config.toml
arch = "vit"
model = "masked image model"
dataset = "single printed letters, digits and signs in grey, bent and noisy"
train_examples = 98750
image_size = 32
crop_scale_min = 1
horizontal_flip = false
method = "simmim"
mask_ratio = 0.75
loss = "l1"
norm = "layernorm"
norm_position = "pre"
activation = "relu"
mlp_ratio = 4
head_dim = 16
fused_qkv = false
bias = "all"
qk_norm = false
parallel_block = false
inner_norm = false
moe = "top_k"
drop_path = 0.1
num_experts = 8
moe_every = 2
expert_mlp_ratio = 2
experts_per_token = 2
shared_expert = false
patch_size = [8, 8]
conv_stem = true
layers = 8
width = 128
positions = "conv"
residual_init = "scaled_by_depth"
optimizer = "soap"
beta2 = 0.99
lr = 0.0047
beta1 = 0.95
shampoo_beta = 0.95
eps = 1e-08
precondition_frequency = 16
max_precond_dim = 512
one_sided = false
adamw_lr_other_params = 0.0017
steps = 7300
batch_size = 256
epochs = 18.9
lr_schedule = "linear"
final_lr_fraction = 0.01
warmup_steps = 730
weight_decay = 0.04
adamw_weight_decay_other_params = 0.01
Rows from expert 7 of block 5, named by matrix and row number. Rows with one number belong to one neuron. Each number is 128 + 32 x the weight over the matrix's rms, rounded and kept within 0 to 255. All counts start at 0.
# up: expert up (model.blocks.5.mlp.up, 8x256x128), inputs 0-127
# down: expert down (model.blocks.5.mlp.down, 8x128x256, transposed), outputs 0-127
up.157 [114  98 141 100 147 161 156 115 147 122 133 164 173 169  99 110 156 137 130 168 112  89 215 133 106  92 133 119 109 112 133 101 145 112 108  98 120 107  82 130 125 121 150 110 144  94  90 150 134 131 124  64  53 133 143 180 135 186 171  64 138  66 167 157  74 173 131 148 179 175  99 131 148 187 159 169 182 114 123 127 144 154 147 162 157 150 134  68 171 104 190 140 127 123 138 161 117 112 124 129 137 109 139  90 141 129  43 125  80 132 136 100 165 162 139 102 101 109 148  96 164 127 139 108  66 104 140  68]
up.158 [112 144 129 133  87 153 115  84  99 136 183 123 158 159  84 134 103 114 167 111 134 146  84 176  63 121 117  66 135 124 155 136 190  99 180 118 194 124 106 166 153 133 110 105 176 121  93 107  88 132 110 110 129 131 194 103  90 122  76 121 139 190 198  70 120 117 173 103 164  96 115 177 130 168 106 141 163  44 168  73 125 181 103  70 152  92 113 142 127 152 144 140 169 150 125 110 100 146 116 151 169 149  97 120 103 189  87  82  89 116 171 182 174  94 124 189  79 129  87 151 116 106  66 122 117 127  84 111]
up.159 [125 101 108 166 197 180 136 125 121 156  94 152 140 130  82 122 131  77 105 127 119  95  97 103 137 184 135 154 164 159 158 171 118 106 113  71 108  81 111 136 197 133 117 166 127 130 110 119 141 146 170 156 102 126  92  91  63 139  98 180 145 134 169 118  95 121  92 119 166  97 138 105 130 170 116 101 141 169  96 102  92 136 125 155  86  90 149 102 150  93 131 158  94 125 176 113 158 143 115 130  94 102 141  52 153 121 147 152 134 120  94 140 143 130 135 120 100 110  84 162 146 123 152 155 155 111 157 116]
up.160 [173 133 136 145 130  88 112 168 129 116 118 125 159 142 123 120 106 139 165 123 133 167  34 174 135  87 122 135 156 115 122  95  89 170 146 128 130 128  76 157 132 161 145 162 110 130 134 131 102 136 152  94 147 108 118 100 104 151 106 132 141 117 105  86 117 141 148 130 130 159 108 143  94 105 142 131 160 128 174 107 144 153  73  85 112 107 145 140  95 135 126 107 103 130  91 135 126 151  89 148 143 132 157 135 117 123  89  55 167 157 157 105 125  92 146 150 145 139  90  68 171 154 143 129 141 178 131 113]
up.161 [122 122  96 143 154 135 144 127 106 167 154 146 119 155 120 134 152 122 148 125 115 135 127 112 135 143  92 134  96 119 163  86 104 156 147 137 130  58 137 127 158 100 148  94 120 162 106 192 127 108 149 151 106  96 171  97  94 143 107  56 123  91 136 121  77 136 190 155 126 100 177 122  91  97 172 119 135 150 142 100 154 185 162 146 133 113 116 124  86 106  75 185  97 112 135 177 117 116 179  96 136 131 119 127 142 123 110 159 113 102  78 116 142 152 121 121 130 117 108 151 157 134 103  95 139 129 150 112]
down.157 [118 127  89 133 146 134  70 149 165 126 123 140 127 109 150 141 113 170 110 156 132 117 148 129  92 171  96 125  67 122 135 162  99 179 142 144  81 190 126  90 124 133  95 127 141 125 152 135 173 150 136  92 157 178 103 145 161 161 156 121  79  92 151 104  78 126  96 158  91 150  73 125  40 120  91  48 139 132 110 140 108  95 127  87 129 174 140 139 137  96  68  99 147 128 137 127 141 100 120 140 133  93 112 134 154 153 158 174 193 161  97 106 141 135 129 103 168 176  84 142  93 164 135 180 180 108 122 141]
down.158 [146 123 153 157 154 126 156 153 124 101  91 136 121 107 127 105 169 113 133 174  98 103 137 119 124  88 112 143 108 105 126 116  65 134 112 111  85 148 156 108 114 117 173 143 123 109 173  83 144 143 131 134  84 129  74 160 134 116 190 109 147 171  89 182 131 147  88 174  98 139 136  98  96 116 142 146 134 134  99 147 115  78 147 105 123 166 124 136 193 118 152 105 104 115 106 175 164 136 133  97 120 161 178  98 155 147 166 136 117 142  94 101  68 177 106  82 160  97 160 127 102 148 148 158 134 112 178 122]
down.159 [ 80  95 117 151  91 132  96 174 118  94 146  91 104  96 159 178 119 248  95  95 106  81 123  95 100  90 134 124 112  85 128  94  96 126 170  69 120 145 129 108 129 131 161 112 160 165 188 126 184 154  67  99  98  90 108 185 126  84 114  90  65  79 101  94 165  82 170 193  83 168  66 187 149  84  81  54 101 128 150 189 182  64  70  73 119 138 148 193 193 148 136 231 184 158 127 189 134 104 156 142 192 133 187 156 105 123 123 142  98 126 125 140  19  81 147 194 193 165 163 220  94 194 164  69 124 132 152  39]
down.160 [126 123 123 108 116 127 175 155 129 126 119 161 109 117 168 123 104 181 144 146  90 146 132 155 111 138 128 164 108 151 123 131  85 123 176 111  82 107 173 127 105 100  92 138  84 143 134  67 123 169 154 138 137 135 120 150 128 112 130 101 148 150 154 116 161 134 129 106  25 148 152 131 118 135 120 138 102 114 149 125  98  80 112  68 154 127 102 105 100 107  98 131 150 137 109  75  98 126 163 174 135 146 166 135 116 118 123 122 153 126 140 109 145 145  84 117  95 117 126 141 110 143 168 133 139 102 160 134]
down.161 [186 137 135 161  95 144 101 162 144 135 157 152 136 119 148 113 124 136  82 108 193 116 149 145 141 133 128 148 146  49 118 108 127 127 136 132 120 149  69 138 130 100 149  91 135  97 155 112 110 112 160 146 146 161 126 145 120 127 153 170  96  85 120 163 169 127  93 120 121 127  60 149 134 136 103 169 101 133 151 122  91 107 163 125 136 151 112 148  91 123 101 102 102 135 115 130 140 142  93 155 140  84 151 117 144  94 112 146 127 125 139 137 141 122 169 119 153 147 103 111 114 152 118  89 110 127 127 132]